python train.py --encoder_arch="convnext_v2" --model="contrastive image-text model" --dataset="made-up ball-and-stick molecule models" --train_examples=97500 --image_size=64 --crop_scale_min=1 --horizontal_flip=true --tokenizer="char" --vocab_size=30 --loss="softmax" --embed_dim=256 --encoder_isotropic=true --encoder_norm="layernorm" --encoder_activation="swiglu" --encoder_mlp_ratio=2 --encoder_layer_scale_init=0.1 --encoder_inner_norm=false --encoder_drop_path=0.15 --encoder_patch_size=[8, 8] --encoder_conv_stem=true --encoder_layers=6 --encoder_width=192 --encoder_kernel_size=7 --text_encoder_causal=false --text_encoder_width=320 --text_encoder_layers=10 --text_encoder_norm="layernorm" --text_encoder_norm_position="post" --text_encoder_activation="relu" --text_encoder_mlp_ratio=4 --text_encoder_head_dim=48 --text_encoder_fused_qkv=true --text_encoder_bias="all" --text_encoder_qk_norm=false --text_encoder_parallel_block=false --text_encoder_inner_norm=false --text_encoder_positions="learned" --init="trunc_normal_002" --residual_init="none" --optimizer="normuon" --muon_scale="original" --learning_rate=0.021 --momentum=0.95 --nesterov=true --orthogonalizer="newton_schulz_5" --adamw_lr_other_params=0.0011 --gradient_centralization=true --l1_shrink=0.03 --max_steps=9400 --batch_size=128 --epochs=12.3 --lr_schedule="cosine" --final_lr_fraction=0 --warmup_steps=280 --weight_decay=0.0 --adamw_weight_decay_other_params=0.05
Rows from block 3 of the image encoder of a small contrastive image-text model, named by matrix and row number. Rows with one number belong to one neuron. Each number is 128 + 32 x the weight over its row's rms, rounded and kept within 0 to 255. All counts start at 0. Numbers have three digits each. After the name is the row's rms in percent of the matrix's.
Before each neuron's rows are labels from the 100 images, of 14976, where the neuron reaches its largest size: "colour at peak" is the nearest of a few named colours to the mean colour under the peak. Only what is clearly more common there than usual is listed. The data: made-up ball-and-stick molecule models.
# gate: MLP gate (encoder.blocks.3.mlp.gate.weight, 384x192), inputs 0-95
# fc1: MLP up (encoder.blocks.3.mlp.fc1.weight, 384x192), inputs 0-95
# fc2: MLP down (encoder.blocks.3.mlp.fc2.weight, 192x384, transposed), outputs 0-95

colour at peak: black
gate.280 208:128128128128128128128128128128128128128128128128128128128128128127128128128128128128128128128128128128128128128128128128128128128128128128128128128128128128128128128128128128128128128128128128128128128128128128128128128128128128128128128128128128000128128128128128128128128128128128128128
fc1.280 227:128128128128128128128128128128128128128128128128128128128128128128128128128128128128128128128128128128128128128128128128128128128128128128128128128128128128128128128128128128128128128128128128128128128128128128128128128128128128128128128128128128000128128128128128128128128128128128128128
fc2.280 007:128128128128128128128128128131128128255120128128128128128132128128141128128128128128128128128129128130128127128128128128128220128128128128128128128128128128128129113129129128128128128128128128128128128128129128128128128128128128128128128128128128128128129128128128128128128128128128128128

colour at peak: green
gate.372 544:128128128128128128128128128128128128128128128128128128128000128128128128128128128128128128128128128128128128128128128128128128128128128128128128128128128128128128128128126128128128128128128128128128128128128128128128128128128127128128128128128128128128128128128128128128128128128128128128
fc1.372 265:128128128128128128128128129128128128128128128128128128128129128128128128128128128128128128128128128128128128128128128128128128128128128128128128128128128128128128128128129128128128128128128128128128128128128128128128128128128130128128128128128148128128128128128128128128128128128128128128
fc2.372 477:128128128128128128128128128128128128128128128136128129128148128128128128128128128128128128128129128128128128128128128128128128128128128128128128128128128128128128128128128128128128128128000128128128128128128128128127128128128128128128128128128128128128128128128128128128128128128128129128

colour at peak: pink; brown
gate.175 120:128128128128128128128128126128128128128128128128128128128132128128128128128128128128128128128128128128128128128128128128128128128128128128128128128128128128128128128128127128128128128128128128128128128128128128128128128128128128128128128128128128128128128128128128128128128128112128128128
fc1.175 146:128128128128128128128128128128128128128128128128128128128128128128128128128128128128128128128128128128128128128128128128128128128128128128128128128128128128128128128128124128128128128128128128128128128128128128128128128128128128128128128128128128128128128128128128128128128128128128128128
fc2.175 344:128127126128129128127128128128128128128127128128129128128128128128128130127128128128128128128128128127128128128126128128128128128128128128128128128128128128128128128128128128127128128126128128128128128128128128128128128128128128128126126128128128128128128255128128127128128128125128128125

colour at peak: brown
gate.179 182:128128128128128128128128128128128128128128128128128128128115128128128128128128128128128128128128128128128128128128128128128128128128128128128128128128128128128128128128128128128128128128128128128128128128128128128128128132128128128128128128128128128128128128128129128128128128128128128128
fc1.179 203:128128128128128128128128128128128128128128128128128128128125128128128128128128128128128128128128128128128128128128128128128128128128128128128128128128128128128128128128128128128128128128128128128128128128128128128128128128128128128128128128128128128128128128128134128128128128128128128128
fc2.179 180:128128128128128128128128134128128128128128128128128129128115128128128128128128128128128179128128128128128128128128128128128128128128128128128128128128114128128127128128127128128128128128128128128128128128128128128128128128128128128128128128128128128128128128128128128128128128132128129128

colour at peak: brown
gate.44 154:128128128128128128128128128128128128128128128128049128128128128128128128128128128128128128128128128128128128128128128128128128128128128128128128128128128128119128128128128128128128128128128128128128128128128128128128128128128128128128128128128128128128128128128128128128128128128128125128
fc1.44 107:128128128128128128128128127128128128128128128128124128128128128128128128128128128128128128128128128128128128128128128128128128128128128128128128128128128128128128128128128128128128128128128128128128128128128128128128128128128128128128128128128128128128128128128128128128128128128128129128
fc2.44 386:128129128128128128128128128128128128128128130128127127128128128255128128128117128129128128128128128128128128129128128128128128129128128128128128117128128128126128128128128128128128128128130128128128128128128128128129128141129104128128128128128128128128128128128128128128128128128124118128

colour at peak: brown; grey
gate.174 179:128128128128128128128128128128128128128128128128255128128128128128128128128128128128128128128128128128128128128128128128128128128128128128128128128128128128128128128128125128128128128128128128128128128128128128128128128000128128128128128128128128128128128128128128128128128128129128128128
fc1.174 228:128128128128128128128128129128128128128128128128153128128128128128128128128128128128128128128128128128128128128128128128128128128128128128128128128128128128128128128128128128128128128128128128128128128128128128128128128103128128128128128128128128128128128128128128128128128128128128128128
fc2.174 375:128128128128128128128128128128138128128128128128128128128128128000128129128128128128128128128128128128128128128128128128128128128128128128128128128128127128126128128128111131128128128128128128128128128128128128128128128128128123128128128128128128128128128129128128128128128128125128128128

colour at peak: grey; brown
gate.293 302:128128128128128128128128127128128128128128128128128128128128128128128128128128128128128128128128128128128128128128128128128128128128128128128128128128128128128128128128128255128128128128128128128128128128128128128128128128128128128128128128128128128128128128128128128128128128128128127128
fc1.293 381:128128128128128128128128128128128128128128128128128128128128128128128128128128128128128128128128128128128128128128128128128128128128128128128128128128128128128128128128128255128128128128128128128128128128128128128128128128128128128128128128128128128128128128128128128128128128128128128128
fc2.293 183:128128128128128128128128125128128129128128128128128128128128128128128128128128128128128128128128128128128128129128128128128128128128128128128128128128169128137128128128138255128128128128129128128128128128128128128128128128128131128128128128128128128128128128128128128128128128122128128128

colour at peak: brown
gate.228 181:128128128128128128128128128128128128128128128128128128128128128128128128128128128128128128128128128128128128128128128128128128128128128128128128128128128128128128128128128128128128128128128128128128128128128128128128128128128128128128128128128128128128128128128128128128128128093128128128
fc1.228 208:128128128128128128128128128128128128128128128128128129128128128128128128128128128128128128128128128128128128128128128128128128128128128128128128128128128128128128128128128128128128128128128128128128128128128128128128128128128128128128128128128128128128128128128128128128128128123128129128
fc2.228 242:128128128129128123128128128128128128128128128128128128128129128128128128128128128128128128128128128128128128128128128128128128128128130128128128128128128127128128128128005128127128128128130128128128129128128128128128128128128128126128128128128128128128128128128129128128128128128128128128

colour at peak: white
gate.65 300:128128128128128128128128128128128128128128128128128128128128128128128128128128128128128128128128128128128128128128128128128128128128128128128128128128128128128128128128128128128128128128128128128128128128128128128128128128128128128128128128128128128128128128128128128128128128130128130128
fc1.65 567:128128128128128128128128128128128128128128128128128129128128128128128128128128128128128128128128128128128128128128128128128128128128128128128128128128128128128128128128128128128128128128128128128128128128128128128128128128128128128128128128128128128128128128128128128128128128128128128128
fc2.65 173:128128128128128128128128128128128128128127128128162129128128128241128128128128128128128128128128128128128128128128128128128128128128128128128126128128128128082128128128128128128128128128127128128128128128128128128128128128128128128128128128128128128128128128128128128128128128128128131128

colour at peak: grey; brown
gate.0 193:128128128128128128128128128128128128128128128128128128128128128128128128128128128128128128128128128128128128128128128128128128128128128128128128128128128128128097128128128255128128128128128128128128128128128128128128128128128128128128128128128128128128128128128128128128128128128128128128
fc1.0 194:128128128128128128128128128128128128128128128128128128128128128128128128128128128128128128128128128128128128128128128128128128128128128128128128128128128128128068128128128255128128128128128128128128128128128128128128128128128128128128128128128128128128128128128128128128128128128128128128
fc2.0 017:128128128128128128128128126128128128128128127128114132130128131146128127129163128128133128128128128128128128128139128128128128128128128128128128152128255128193128128128128031128128128128125128128133128128128128128128128128128109128128128128128128130128120128128128128128128128128128129128

colour at peak: white
gate.237 184:128128128128128128128128128128128128128128128128128128128128128128128128128128128128128128128128128128128128128128128128128128128128128128128128128128160128128000128128128127128128128128128128128128128128128128128128128131128128128128128128128128128128132128128128128128128128128128128128
fc1.237 213:128128128128128128128128128128128128128128128128128128128128128128128128128128128128128128128128128128128128128128128128128128128128128128128128128128255128128106128128128128128128128128128128128128128128128128128128128128128128128128128128128128128128255128128128128128128128128128128128
fc2.237 053:123128128128149128128131129128127128128128128129128130128128128127114122127158128128128128057128129128128123128129128128133127128128128128130125129128129128124128128126128128130128128128128125128129128128128126128128129128128129128126149128123128128128128128129128134130128136128128126128